config = dict(
    encoder_inner_norm=False,
    encoder_slots_per_expert=2,
    decoder_positions='learned',
)
Rows from block 3 of the audio encoder of a small encoder-decoder audio transcriber, named by matrix and row number. Rows with one number within an expert belong to one neuron, the router's apart. Each number is 128 + 24 x the weight over its row's rms, rounded and kept within 0 to 255. All counts start at 0. Numbers have three digits each.
After each expert's rows are labels from the 100 clips, of 14976, where the router gives the expert most weight on average: "top examples" is what is common among them. Only what is clearly more common there than usual is listed. The data: babble in 24 made-up languages, each with its own sounds, syllables and stress or tones, from a formant synthesiser.
# router: slot weights (encoder.blocks.3.mlp.router.weight, 32x384), inputs 256-383
# up: expert up (encoder.blocks.3.mlp.up, 16x192x384), inputs 256-383
# down: expert down (encoder.blocks.3.mlp.down, 16x384x192, transposed), outputs 256-383

# expert 14
router.28:099120138107096139106147113135133125117154094113091171117121156142119142107099131084127106157164114113081134121149165152168101123126124148135147117103136134115144147086112145124127147119112164093144101105149093140083151120135147153133094113093103130095128089139143127137111093157101111121147106112157140162192136130138156128155188112094191144113120128136119084130142109103123173115157
router.29:137133113135118161099140146109114106124106084166130164131120146107133102109131149132173097145156156150135109133161134161128129136114149134121124142128113152143159121120118145121110130125108131132140153127173124103111119108153087136129108128130125092098121128088147135123119175164102166104121086093153101120134140110166125106128126105110146168159157105139094188123193115148151156105136
up.0:124124124139174142099131142155160107138087106151129103127172131092128142142145131099087128142147149144116153126143145143129084145149157139156130154154127111171108111090124112116121145144119139076123116142125142166103114129097156188160134136138102168088138151128131071106149126108124111130129128098112156134094129090100135150113094128123137095160124112123143128140131103182155133123128
down.0:149068106133162131151112134100069126147110136124127153099209106095127077079128121127105146148127134117141135143115116109150136120122139139109100120144164116132128139118183123125132146126140178114154145134177134105121139147119149118159113125097094141129145113147128117147143113144157142118150110100147174149141126114122120105112125137154118148139103090141102134126144153128139123129140
up.1:138113141186157158156136106119142136105097127152152061103150144124100120115099102111161128147149105152190145181112112066153142172124099150161091110155150130121122135158159115177130158118147109161137104197130140106143107120137159140113107118137124137179140166146123112117116168134157081160118103113120152126101142123123133122106104117194143106149134079148122163141143151088130126150110
down.1:135162127141089107132105123124089135146106133105168113139161118097128128130092103148164118104131146102150101141123112186144093121141114113119117141156134146110098118136140130149116145161113088150123138089128122117172106135107157139130120140175110106148114133122145158154120104164132084171186113117132098098101159123101197133073120133137111119177120112118184096120132123158131106099109
up.2:164097116143145181129135164141159116148120150151104112143125177108142114161112146135144123133118151143153119143102131131170105139123180189139133111158141092106166156133132103162135112118169102188138180171140121116159127139094117143100135114151130144102156167131129094091112152115107117154088142157123153134159118123104107161112095137144084088126113146137155149134131129149109140176093
down.2:148155114125147139124131122091091154148141155116160138147142099102053089100108096125151141115147137137102082125099129140165117152132130133136136137155157126084099102111124153120133128137107141133127154110152135081139106121138129132142130140136138118132131120113152149157117098140144094124144105133110148117104179164103187149078145159131117082127085124132158102114152148141171143113153
up.3:101115113139136171132140172161156132155135178188113132141093164144104126174121128150138162091089166106139164129109120138148144119143151147076137138136141095120185179145108080189120133141152119165169140122119140120139115163148079160118158135167152114104143146143138168089099121117150102120110138153123119137156117136111109122094132182143121119117144129131102132107114098132140155130150
down.3:144155111156131143152116118114092164147130155128181149151173117097110113088132093129169118107138140130118084106105144127147111116114104134141142167142128172104072112109126138130153133144107136135138125149111138110159101135129099118149152113142135105136135110109138138158137123141139097157157113134140119130123139139109186130104124176157091076151108113122158101110129127119195170089142
up.4:111164075149096099115149097163124107113075127104144110114172145124123120108140156122175106130108115085142125138125126146130140161161164133128119130111137141142142145144121148124137115152133083110115130140145092085118102122147139109118120097177111115095096162105106126119091151131122118135147098126144109117055113144152123103113124108140119099151179139176114167129158128143138092100103
down.4:124103154124114140103171131136147120138156126159111078087130148143165117115116089116147142123135157138120133132173122107101144132126133144123130122140113118163143117103147111198131119094107103085121118181115120100151103151150150139155150118099127151111151151177104172144141120155106132129120110123124116128093120142178078147111145086123134127117155157175129141213145119119070156150105
top examples: white noise

# expert 3
router.6:120146081149082175126128121113106121204119107064157157104115090167085122147135170102164161103172118110161147105104133114162119169086098134096131097156142094170159130177125121160091117098115118118121124105137143073137173102140131127096112098154137139074131117128111172123157124110142108083118103114114155105144142123111074136132145103153139147091131136138123182138163134121091134155085
router.7:152121170127107089148122093131111149105141099138142140149106115121093108116133135103105154151121148179152106122106115124133145093127163120163158142127125112121189102116127134133190114142137113160136149146112131123116131127090163136151137124090126133145099117147133093148083104101126196119094147145106115185097110153145092095118115162121151099134150121116107138104125146095108152112150
up.12:130130109119132111076114080131093136133116123104145083135146142123166107142175111130104140133130104101119138116129144153082116154157123114137114163136101155166150134132122183113143098126073105154148102101126114120131128179144093114124106115174143088133150124153146140091127143151133131099179098128165081119094106107145137157074116122113132155144134134177081170149149152135125130124097
down.12:133124065122114118111160120085098154163112145127165130146140101120090130132137133135119093158111141131111089139138115098162147134102118114128123156106118105117102164122126128145138130093119158141125139150167123064100154140081121153116112103121108116163112094140115144095166117135158114145141131114116164114159148119110126107122149104141130085125160158061102085129126127121125153150132
up.13:123099129120132160120183149109145129117132100143153122098117126137123111115119172076095109101107142126127103124164141108151069140132133146122167110133151101101096125139138113069097126145126181122140155099133129148092142165125158086105155165102136157135112152142104130132143108114125116073123132121151128141127135149121138147152129120152143150107155152109131106156144123124116155124175
down.13:127121149173168121131118115167139098107112123170117143092103135115115096165129137150134157127170066131131118122139131087153103145112109139161131124095124146142102131112104118089130124140131147118138141121125124159151115149138132113100116213151126150112098192149117143118058111137124192135120108118125113152147146091122125110149139069140119116105137126129139114144109144139121122105111
up.14:130130144090146097094066096120136165134142112132101124133120128130132167137084138144099136139132170143100134109120145145146134116088148088154169087140138129134118107114104105077129132100126103144132170152107095144147115101099130122094170135126120116096098112160112110146170095136136130138117127157107110155114119136171107138145141110091167149107092146106157138115088104168131139119153
down.14:124143111127079121132141145158148162105117111128117100136145117118164141098138079149191172168136179121137129141124151140102138091124150129117160088136118106142110148122128150139146139118127108171109128112104128108117090107156137152174150088103136139163127102133135138138154119121106127143149131142133146109066149132160119136130154135112152123128112135194158104079131129101115120106130
up.15:125128137119152166105166136118117144150137119170115140106130130143139096102128166105120069101098156135084091136181133132153094163105156114131169149128147121106127113142089131086137121153127145149110175114149123166110162151127177100102188158123113137133117125158145100165134092117120143119114159119110096135150123139138148135164126121123135156129137151097152124144166090170109167156183
down.15:155142178167159126110111131139106113146141104184147131098133121148081100149122131106122105116170067122123121081111138130145098146138107118148132134098107134140163126142107138124125135110143141126115126104108102117111126151125129105130140189146122112096127156124151123122088123144115145104141117093119130126141159101138141107123135096161134113094152122087105119126112153127142138093113
up.16:147173138143116136099115112111091134134126157083125077145133109124156095168115084168091159126140114152162116136125125154102138165143131140158121175134145102167130159139151098171155122096133136122123105141111143162136132123116140131124062109160161156156183148120119147146111129124140108129107163132112121145089132074133092127099082137131131155152091135213153103145144130115092090137110
down.16:143089115091129146145173125098111151174157098115119186118150130137111146082119149081102114118100111143119124144131125117141183130119177128128123121137161117155107123176153131159144134116139138101108133158155122114120162168136130163084142099069153158100043123160082100115148165112123123100137135100122139088174090124152111095128110145099132116155147143132098164169114109128077138119140
top examples: /y/; /ɔɪ/; /k˭/

# expert 4
router.8:159097117125172141160170131153158174147079131099105121084162214105118153106132152095174108107147138156108155113137150124172145123098117135145099146169121096132111147123125139099138151110151126120096120129117076141119164188082123139120134149156101113127116135169113127125098158144189167115118153159115093131115103111107118129151153124160134120114135120139131154125091125150162136131121
router.9:124151109114140139158135087124141130140149130143139137136105198116164162131140127125099133095094150111135196131153153111132151129133146149135134120152169124130149156128165116149072120130162122139070129124155128121133157160147090149115152131160108136134152167127139142093158154145161129086082097139121110111110094169139138118099146177184155151080132101125109140107108121116144155172138
up.0:094133137133096100131142131098122148164124162141090147082145121122095194111152093134093121124126090129099104143150084124135107123089141098106108171104115094093071119113141133114133096113134159190196105142174152123110131145148154133132144114105147112151130100145147144108136164099154101128130156119117147127175122090103165130123143175093135129116143147102122115158139163107113153134122
down.0:100089122132128184136165120155116165118131121141152139108141101132157068111150081147122137147135143170143105134130149150093085129148137130123133180142149103144114087141106129199105132127113149139123142125093113084147149119128104105138159104112131132132173125183151182166171109181159131158133126134124155180165092167130118150111134130126119108105105145088106123143095129104111134137087
up.1:166172157118156149118109094102120150074130129159125093148096106185151094150146105137112137114125142124144131126131146139093116108126143118143150113139108146110081144144128129186119130138095122172109158099129124121136145158145108170154135166110139121094127152086155154109154150143164119083099105156132132109127129140110147135110148134150136120047095161127130085093107142077184098120101
down.1:117122100173133162137129107152108142111118116098139136119129152136147093075134123176101154157136094124118131138137136135085115157127130144124129197114121136172127128138109157161140132119093163105128107092125116155144122107117102097151149113103118136165162124146162155196147107149140111148104135141135131126126094199130149111040132136100151166085115104104110122125127117108125110129104
up.2:103117132178100130152101121118121127111113135136095143140142077137098122112144131131087091119155103157136112128136139116122158125089144126054116102066130150126087120167129123168129137167120152185154132132147179125107145106144131188160123115087118107184120080123121125149135126144129128121133156108133175128146096120105157118124159137105152109088112141131150107134157139075120144112116
down.2:092108113131111203122165117149099189114164122156155144075140075141153094101111089120132158123142154180134130109135139122150133143123171150137135150122131123127114087098117121161119110129088126080100119124067132092162158108172132131121125108119145138129190108169144174169146080167141110150119102166131134173158090186154126134087118147135118115122132144117094143147089144088122120129107
up.3:128137107150115123121135154104114110132147155146101096150118184128152171136094136102133095114142150115135097080101137127123118119148149152167142159115181142087134123146150089133127157129146163123109163139148137117096118136117137141128121116138139107155102118142117123172160135118150158111082143171070132120120074127131130132127144131129143076097126105110158121109113101130137071113162
down.3:105128124145109139116135128126129144104125102159149145103139101178176101109128123099151171140145117139136137141141124131185096099142149111145124133119089159150136070116115149199151107099144126151126144100129116117129106111164107147114157100108145116103187168123159168162145114151164100152125119127119157162159109136110139134154156118128118098116110132130080145124123111103117153158100
up.4:102131134191111130148130133122117145108153097078115106097148111098119118132143150113123168117136121140152119116140148153097132166102141121116129127091122161142118076103108106118127107132038097169151131176153137122142146130151106157086111119110118106151122122145098095143112126162116112146102181108113117160140098141137125117091132148120121130140107116127120134155157084123121145182103
down.4:095084140169146137152145134149103154138163146149180120116096089138171076144101099118145150163138149122095112132121176128132109132138131149127106130128158148123153112117129152116123133128113167143106180134135097097146147138123114097121162107128142157114140162155109142110137136140199114179096103134087142179133126154130149149113086182149118120129090151115085138112131139131119104159126
top examples: /ɔ̃/; /h/

# expert 1
router.2:133121122141104115156081105112127150105135142110080132116115086116153126104144104157143081106143130102116147109099074145109134130101108133155107171078141130086144103136121144155131132105120109098131132124119136107138138112133130131124087075160139103118129128127154129100194150167144182183147151120100123089134133192126094149151116081107166064126103156166127181120064132128152153138136
router.3:128109105147187137119140154132160135105108100146165180159118154087146112131130136090144104120147161156114116126135100108126124110118087184121142137122161147151145131141135106164143130116177108144132135174129136139127133133093072161137126111129089134119131126139105138091153132101161077135137140098145121130171178115117141089114119105144114126134162159154142152097142134136122108128105
up.0:111108129126116110132143170111084172153135110135120157118097127138091101098133107114128104101128117127097119097144112136118150152112111104083107132122122116164102121153119130104146131124099119064131164101120168159126156154138142116132117116138149143145132106142148145180161080132119165094098144131112135134150115124114111142139116130081130129152126107127122132128092121155131170164148
down.0:128147117124123119121121146104116122133150114141171123130145101163084147106102171121131120099153113085152156158118145172152127171124148105127116124114113134091128107138108137095142128151143155145132108131143127112108180090128133122114136121135137125133139124120146082080121133091084109065107137162138114101126115130132141137128116091078123138086110123135129134125122143161151114133162
up.1:104094117161108123162135111118124113135128115127081184078110118214110086159124107107144086151113099121128097096124114136108099113136099159096144137140128148100105079148173163114163115140105160124142141104180097078115087126145130140140121129089148108139159152122140144127130132161120119094148121095151144092164105165125117098152099116132119129110143131118081114156121158100113096081178
down.1:139128123153122109112143143080100149150147065123154144114118097149082130050114178093113076072117141150138141101124145164110149119144147118107124098102097101099143079158134121122133175121134148133079053111131105159107164122096127134123144102114143107144134123131126124118126107142125099091115147126137098102138138138099104113162094104124108137125096148124110103090126148136160123133165
up.2:128118118160131126127165133184138111087117126104112128126116147130112173135113140115123076132119178107149127074160180101129144131167128141102161068108166116150115202118145091097147097094142186144128158160162148157140127135161121135130128134112087142155139145150096111132146138144121113099118113136126153117110110113071114149124099144130125114134133122139159121135135088109104131118126
down.2:128149132122128107106129131178127142142180145103155133177136118112133114151068120163104091130125104120109142109095141093144121150110078124123116172120114130114128143129161128131104128178168154143109164110173096160142111118091126115088118115145127135129148142101129142142105139145137141140113128112136156136091155132073152126101157110101092120149148159103152082111114152108159141113161
up.3:138150137095103100115081143134151165129101140096093163126144116122132096136146138161094101141149117089083106092112130160127126138101122120091157123132089138141134110144087140131149101127083120111127165109128112151131162117147101122157126119124114122140081123132140123125150090165145203100128145130136090107123079142134112151090102094079153092136145145128100118112066156113113177138175
down.3:142101105115125187110127124101110126097126127170165135131090103124132166108150091116157112106118117127161087118156129133122146114143136123150134131159128133084119118130121097118135143116151097133132090150129118121132126115162104134151124100163149156126132117127098113137092089085091128134142116159129107133101105125122131099141145108160083095136133129151138172153163103110150143106094
up.4:133148109143125109134116117125149107119112161092103104123137151162092145147129122145093090146155153120126128075137137081121152125179140156121115087115111124147110185096147125090166120110156149153108167167141096129132111124126129155122156108108085139133109141158095106139111123131117113149136108146101135166112075119102089140132138110103144054117130120106153129135152099118096116105104
down.4:138154148099112068113136166158132142135192178105169106175154118144106117120099140182114111115134098139127143139127137099155105148120117129107117120107108142138144151101133124173112145149154173131123149120151118171145135136078111111072114126119124129134132153129146167135094144176128106146153129111137115151096177147089161126114149128134123100128140176103148117150111160139158142117145
top examples: reverberation; /ɔɪ/; /y/

# expert 6
router.12:160115117117159124125111112098142112175136162077117128133140118133094128109139088155116125136178084131129097109120157137128164120093161080145117155136143092146142115185153121110131116091131077128110129137099080123100163111139100134127145126121118116076111107132112162102108144139122105141116112143125117146117148161168114120104120117111151127136145121113129117094148116126130115146127
router.13:088088152124116114155107121107112103141149153109144143119120118098123151149111130082148131111109095125151125092117121117165062106126128124151132153119121162120116099131157102116127112113159145097176126092187098137139142119147119107108098168073141145178199118131089129141135163114140123121135167078117136136143111113096130132161110120117085112128135143144121114122110113128139121103113
up.0:147172121083088108127128102122125136116095116136150136149101116158116138123108137142124139140133088150121099137131129126161158152153116095118144100176112152120096141081091138133111095150160099135128168176156131115166129106121097133129153123138147121101095098154111140151155150133101144154153114111159125094131134125132098168143103087112107117121154098057122110108101114140128102088122
down.0:124149159103104140133137119167165107098145138170114089171110151114164119159120132180119134128141125076128154173132102133080145154128145116103122143143143144111172129115119132144151143113131060132116161128114136141135135112167138169101138129153107106153192089132096113112104138145080158165129152135122159107144119117139128113120168083119131130138140147146148120159126106154122143142108
up.1:134104134148142117173117137135095136116165093132179185168140120122147089122152111095141149158082091130136122112171152118144109121134111121138123102146119143124162099114113142125089140188094091130170106091141122094080118104169121135160144163170122086145153104105128134145128118154133087105158147104097152170152152111132162127146129154096091160151134134139113126095149135128167130147136
down.1:116117140101147136107124108099149169120112116138154108107134135129083096146110134133157107143105140109140074174117149154111100134114131118105148162139162108114165066173160117147086103107114103100106118127113136109139127099173125134128169145148111115163151121114150117130122090128080081223114130126111119108177118161141127125148142113126109127087131103123142142144130124127113156141145
up.2:154111123103114106128119121105108170128132105126158147102119124153124122122104114101098137117125163158138173120171125144106151144128095105137135116140113127120124081175093121154128117090079127111149163153117138097169132142171122109113092156145136134136111133140138118129140147181103157150077120083132131113121161106139141152122125095120108171114124085114089138149093161147113131149117
down.2:144132103105143173099125146087091149107114126132118123134127120126117087119097104135122100148144134101129094147104142137116138170119160106097146145141123141078177063205134130140128126117109066153128127132113152110147128089153154113122160123150119120116147082114122115123123128112099144144089134150121163133170096132145134125111137108110127108108173131123126124136168132121148167099103
up.3:136117111085073105126125133119173178136125141159109131094099082133097174121090174138125091114138165125159117154127152153178127109133137106136164117176142155090132148109094117132110117140154094117123168155136114140160156092095097123098145119147138148114119142159115129099107091149118172139118105148107107151137155155107080161162124097154131095171164107069156130112113114143147140100146
down.3:134114159165133164140157153131176080087137105155109101132047145143174165149099117110133157123146098130124181145143147094117122124147136127137128141149127143084161143098124136149111138117129086071118124124126133149110120145148095137134108114114136126116176164134114107156134170154081160103120133156148167142121116116162125137130126115108110126125116127151122132166109117145117127144086
up.4:104113107099102124151130138134187131096125146141116095121129121121121118120114167145148109079123178126154128151161160151162112116144145136137162126167111143099148162069120133135102143137138109106148175140121098143157112139127157086111143107159156128151133160136119133063129128163132132134160108156143132154138139135108091161179120113152136103160168110116139186119165160129142119131149
down.4:140106156146134171130122122124176094093096100131119096107086179120135132154097140115154147156153124124142143138094152103155093096138140102155099152182089129106146163102103138147095115113156105133133152106139125117101125145147115101139108057136134129074131196116104107189165169117112119128123111141122149123126119113126142118164123148104119127117117140102103105144130123150125088136121
top examples: /æ/; voice: child-like voice; /ə/; clipping

# expert 0
router.0:138108181102128113101131106113110207156166121117143119151102132141104130069104118086096144092145138108084133105140147070172089092134155106111161082158134128139129117122119124135132155120139155175119139134152119133142147125125128154108148107104114127128125122182096106157112075109144151093103149149133128164121136152088126118168128099120154120099141143100160102110087123140139121123197
router.1:125152141156130135142117123092091114117153141087115118115124133172147113131110149157144145117161100137141159165109113126136155132139104126105121128123157148091144114135133155168111129182133134133153156130133106113136118144136126141136079087122165107125191053118090176145108172144150092159130159111159154099163121153112127151134121137137158107133076077112112156132112147094129134114093
up.0:129086088151153146113139140126123109126099111169144073087103191151148157122136180113146138110109152155119180132145147095136076101134132140144137141124101133153110115088116116100119121120162114145147149187123118151132116140117141150168106133152119124123122103133123096118147160126127132111086120149127093140078114128147124187134144160121112133123146157166155169148151139126133137154137
down.0:102140151122122116117119132151128103111121151159145104137147143118130146139096137121167116123131119099118088118170102136146116169155142103184130150137139127115113126158134128152138125133143128152126128141131119176127080144090146112166143156150107115141135151081139151135134091119162129139161168127152117098147139126108165147177128125117186086127103175140144148103117102126118113133099
up.1:148101123107171155138146115152171136116136078129173104110130135049132130124088137080141161159135147087119160129132153103143124142143142126082145136174125144163148107117131139111141124147134125125102147080097078125142117117104093118135156116120124140093126149146113094090114109152134110144152097127159134123085153133169158146118181115172123135100151102159130132127136112114144166112116
down.1:146195078146119123137111128131055140163106097127154142150133082094076108126109116118070094104086154107132093072134135125141111141133128106163125126104130145087134163097129135106140133098104142117095135133142116131140139111111158145110101158131122116137171057122168111140175110106136100095119133111116150116149103133084153138113114152103124121144170093085087113099151195179173127114178
up.2:124144124154154125133163134136130131146155121160118099149131146107110104121131126105141119147153119101125139115129113134142104117176125115158144121153140147118123127134109116147087148115139107154134119169103077085136114117092105106122122121161087152208107162163130085111100131126121146163141160120146086103083110134122104039155107145156117085121177103149144122112169155124128116114105
down.2:150073117123168098100172144138137167135133126105139116115134118158136189133078136130120153102154133179150126125172143132133103069124105109103151168132182101133122120113100115099108162099112133089121107123140120113081142150118122144119106142088140113154126124159119146126170097116136130116140119142134142122152139160156075171100116165122150152115114087097133099152117071074096141114151
up.3:139148156150095086086089102127160139141125164076091100137113112128112145133134115173090121119142133137117103139132143149111139117136153128140110124131133114139123141136102119140165121097118135114133110136111144144161167106128132100109126139115134111161135105148110118155136109116084155149109190135077125140107078132079081122135081095075161076109101122160139122135109085164109135093142
down.3:119063142164137126154129139110153116107113112146092153115090173141146087123164118125134138147146134141109132114129154103092131106096126181100117117118140127171168103097113135104129150126129125112108114128176127075125123157133116135102103119133101119112078161121088126122097161118137183116113122144111137128132125110160116121119077130118068158126125119140122144154176175090105144140137
up.4:109118103089121147142158145137099103127163168102089176153137152137132097133131082145113174122114099134107114111138191129091122097115102105107089132151170105123137143127120121096176168109166156118162100098150146160103092128158151136183148107118163153156108133099148172157150105095151112110152159159121166099151124122093116131175123113106130119197092145130109141068161118116116118127109
down.4:085123116085148126140144130116144111114154130138109111118135148130128167144121131165142132097174137102115108178144111126163112158148113070138126152162125138106143098147151111158119113158141109133123134144091155163122154123137138157180136154119130167130172102118161151122116115101129103182170185153116148122155119142104154129149154149126161085150136162150126136128100104144098116124093
top examples: /ç/; /ɔɪ/; /y/; prosody: tones

# expert 2
router.4:164132126156102116083139124147165119116122071101082084114106120088104120105136164123105117165098182111126129137144137118141117123139158087147166136108109135119120127146143121132091151145132145124116153094111118157138099131157122117094147120092104112102148162120100114115137132168107121122110131112142132117085112151121076103134113123091159119106125078111079118110130125109140142119169
router.5:145126150152123110145111083161133125128152153137097119141100136113111177118115100115135147138097143096163129115141124123124079113146154103137136149085135112105137091175150126156085120101162121112130128160099150165139104137140161117148095163097163114114155113134094142130133147094102089116085114123117174112115146114088122115137104125106085128114083130153105131138155130130139113126079
up.0:129111127105170193130133148051084142150111098159171147139159129129123123144119117113138104105148103115125128170116093117149130111130122125129126148197127136103140146140112154141123102152139134146146092124115164123116137123113101169126137115168145122121131084118138159129069119106155149123140116122161134088154184101130145118166145151167101177127164164127136157137172145134125110118143
down.0:134109136102133166112166122085113156155109113142120138161148094161104101113122115114163141122125141080115099129116133106192112152110164137115113099158157122113145123160145125168092143085151143115156111149131120113151142106162118152121138065139096131125094104134097130137138161093105138145117092128135130143188102122095158155152109172118074110128120117117129120128192185129137132103123
up.1:128097138161126131114091109127091119118144116116122130078083132132136115130126114093128135142149118100155065126126134191099109114133131123149111185161132106095121099164131116134160134105124158106166150106091183128145119131147155143149102110141164169149167121074172171121143135101097085110141146133141132080159130103096117187156160131120094126102136121152047101116141106169128152144115
down.1:140122124160125135120115138121117095132146142128150112077127168139106172131127101101109063145110109122138228122120117173091138169126160141153126145145115125085127088149123145157123130140113115123121080132150146151159115117120155139126110153085084144121175123108106140164138124147112106101122134135142114113134104139129125098169152068112146129121105133187121125110129114138103113135122
up.2:145158142144079117122118104145101128124084175114165118133145110145097106143127108185118150094205125156128165143137148128139163131143154117135094154109135157125108150071121143111175127109117138134148128153178123111142127152166147125136128102130133121143112129162103137141145110130134120121165116123142112120101117089162099147119144175094134135115132130115147164169205136170116117117146
down.2:086101122078111131091115097142106162132126151113119122188128135153131097092125132178143147097120164117157091125081139141165121134101099132168109066123145151131123139124104110123118120121151073121153161110110126122113105126174149134198120097168152134128114103114113112129114127045100126184122137114101115129127152114094108134114136154110124118135148100113143116116177160136136140115130
up.3:140182134144163182138142144122142118124152089140142147161119134148164090175117092068152131147082105155127120120116130083141160124131127144118143150182133148116146120122131138134106166118143126143109156113125124124114127098121123146142126169108119122125164127129116161159102108152132086137122109133125116071088143115155152127126097104134064136136121133158064129131119158123145112120160
down.3:128134147161126165142110109117134117113138133125109146091163132103162064140094097137105164129123144175124150123122137123073106098153145131084095144177121117141159110140103111131182102175124146157121114139120126119153136131101105120103145126123127149105151136135164130121142128162123143161135122132120106181073121153138128120129078148120134135165106150177113095130120104123146121137107
up.4:133175160122164153151131149107151127126135069138111120140148139145169092158113085085164128164126102170130114117103096085149155121131085150114146150176141133123146090091145138120111146132134122129127145109119119119131119107106122131159115175127104121114158138134121151139125149137123106128124111112118119087084121119169140096114090117138064158135111128161088126142112131134136106121163
down.4:129126152131138153161110143125148134128121132107137138118170123096161061154122109118107116115106123146109119136112135097137108072124123123089116155172124113136181150104137095120156125188143168149133143127112146140120134135091087140108111102139132144119149160134135101097136104172131150154164118138133146160102132148131143148108123152122117138157142156189121140123105117129172137118115
top examples: /ɑ̃/; /ʊ/; /ɔ̃/; prosody: stress on last syllables

# expert 13
router.26:120116103091160147132113099120155138109189097165166150117114171133118147134136129128105125133096147184124114102171152120142096111097077106059162135120133106137182146092115141115144118141106111176113139094104135108118113125085134162156150108095123108140097096120114131129126100116121116085148103102121134138181092110178171142127144164147097184153148126033129117114139120105136133148136
router.27:169158108109085118145083101148108109127084153124114125170106129176121142106155147151141140139125078140115121063144119111125161135117119136118093141176126136100113139136116105146163125124171128085158145168160184119144102114147153131148103142140187143117148096106109156175145130120089107106135121133109161159116105148109102142141124116108107121170133153127120117111097123158115099125127
up.0:140136073111131127181150132144128135121135122183153141122128131154129189119113152138175115141108122107120109093149106193096138107080097147120137146110110137128122071171115129119137094175142140152083122153155106169154142119126150129114128171102153118104150119105115146150158147135117122140125117150101138152167125116125115102107151145123139144133138171113154166138085118131169156157125
down.0:124132142148119183132135137098134122120141144096162140127127191164134090147133100135062158121134138147141118129095144099155092108174114113137098076134139138121188159084151123102131123150117174131080178084113153149097107116120126072127135128109095136092160190170181136162139125111158143126110102138139155158130143149075117119115121154153107089122139139139141131130121123095106127136110
up.1:129119118147146148145135109103091150121142123097157146140130156114100152205136123132170113118109156114118138132131151116141115140178159155112111105145122152111123169108149159117167130112127142125163148113142151135129175168159090102114127136166140103120160122143142124162113172156113129108100116108160127102109129114103134173105121176149095132125164082138053122163095137114164154109131
down.1:108097109146163163159148139113162176127118085135167137116116157153111127110120161072150159166169136196141117120158132125174125110122140129161139140160152112113142077121132115159124099125136157148187095103121101108119125122144120120137137158071128180102136143157119103094120134090104140117157130161105102084136114122093075142135134154107078112134149104127149123132120130099096125121154
up.2:180140159123113111164092109070089149142115148078107122075134117130121142097111103118106110133140098167126157155106116087149156141134110121154119113117139117111160098181124125172145109111141123130169119133115163077160138144147107081140126124130127137142133135138136114076120115122133141148137130098123119121100172104110116147120113086164098113143128078143077132140121128134071144109111
down.2:137144089089147138131130116070122135130115105117115085105101164095149114182122123149138113178162121103138049126102134102139129155122118152128139150115132134107158120163110168181088122101075114129139129124114125064135159156132136141065142116127115120114115130115119125158136118120101133130106130116122141170133114085129130127132136137128095132118104141076110123120163174122114139143092
up.3:101126075108122137135131153150134107122120140152111150147161109127119161111105164132175162147093143106144108105126108154123137144087111125143165155121130121162118117168125100108136104153122145142110096142120089182145103131108174141115124198096155148128149136087107141135162101100118112115094121171130112121148145120104112099135136157143152131142122177129159142131095141074137113141120
down.3:149153084093128197137151128095135130150172122098117146118144182139163106137151094120093191152131169166162152165127131112126139120156126141140095103107119170128180106115108108150145144172136152142074186131110123095127143115133127115130176135103132132147110142145144087172169117125170137120133103156107136155132113166155118109109142163134099100137124107165127145151115112111098140117115
up.4:099159149150146135109111107126140106084127135073145106148108132115109115166139091124160165129146118147084119144139161095120110083115153111152116140092127126143104178116101151092140181093122146118159136159103162138131139142148074119169172084142108130150136126107133128168116125114168113069127152115151151114102121129086125141100117186133075125119119156119139086094138151134155115141154
down.4:141137124114131110105141127149174135096115159149156152133115091148119165134139124120161103114111152120133204113145124182138109176098113136153120155126137119146090135147140113133112118125123113140151092093170145142157098126140131134128077147148122121196148115107122156129117144125101128130147146114156138144133121168081153124107161064128119094128133096122154091122110151129159148142116
top examples: /ə/; /ø/; /f/; /j/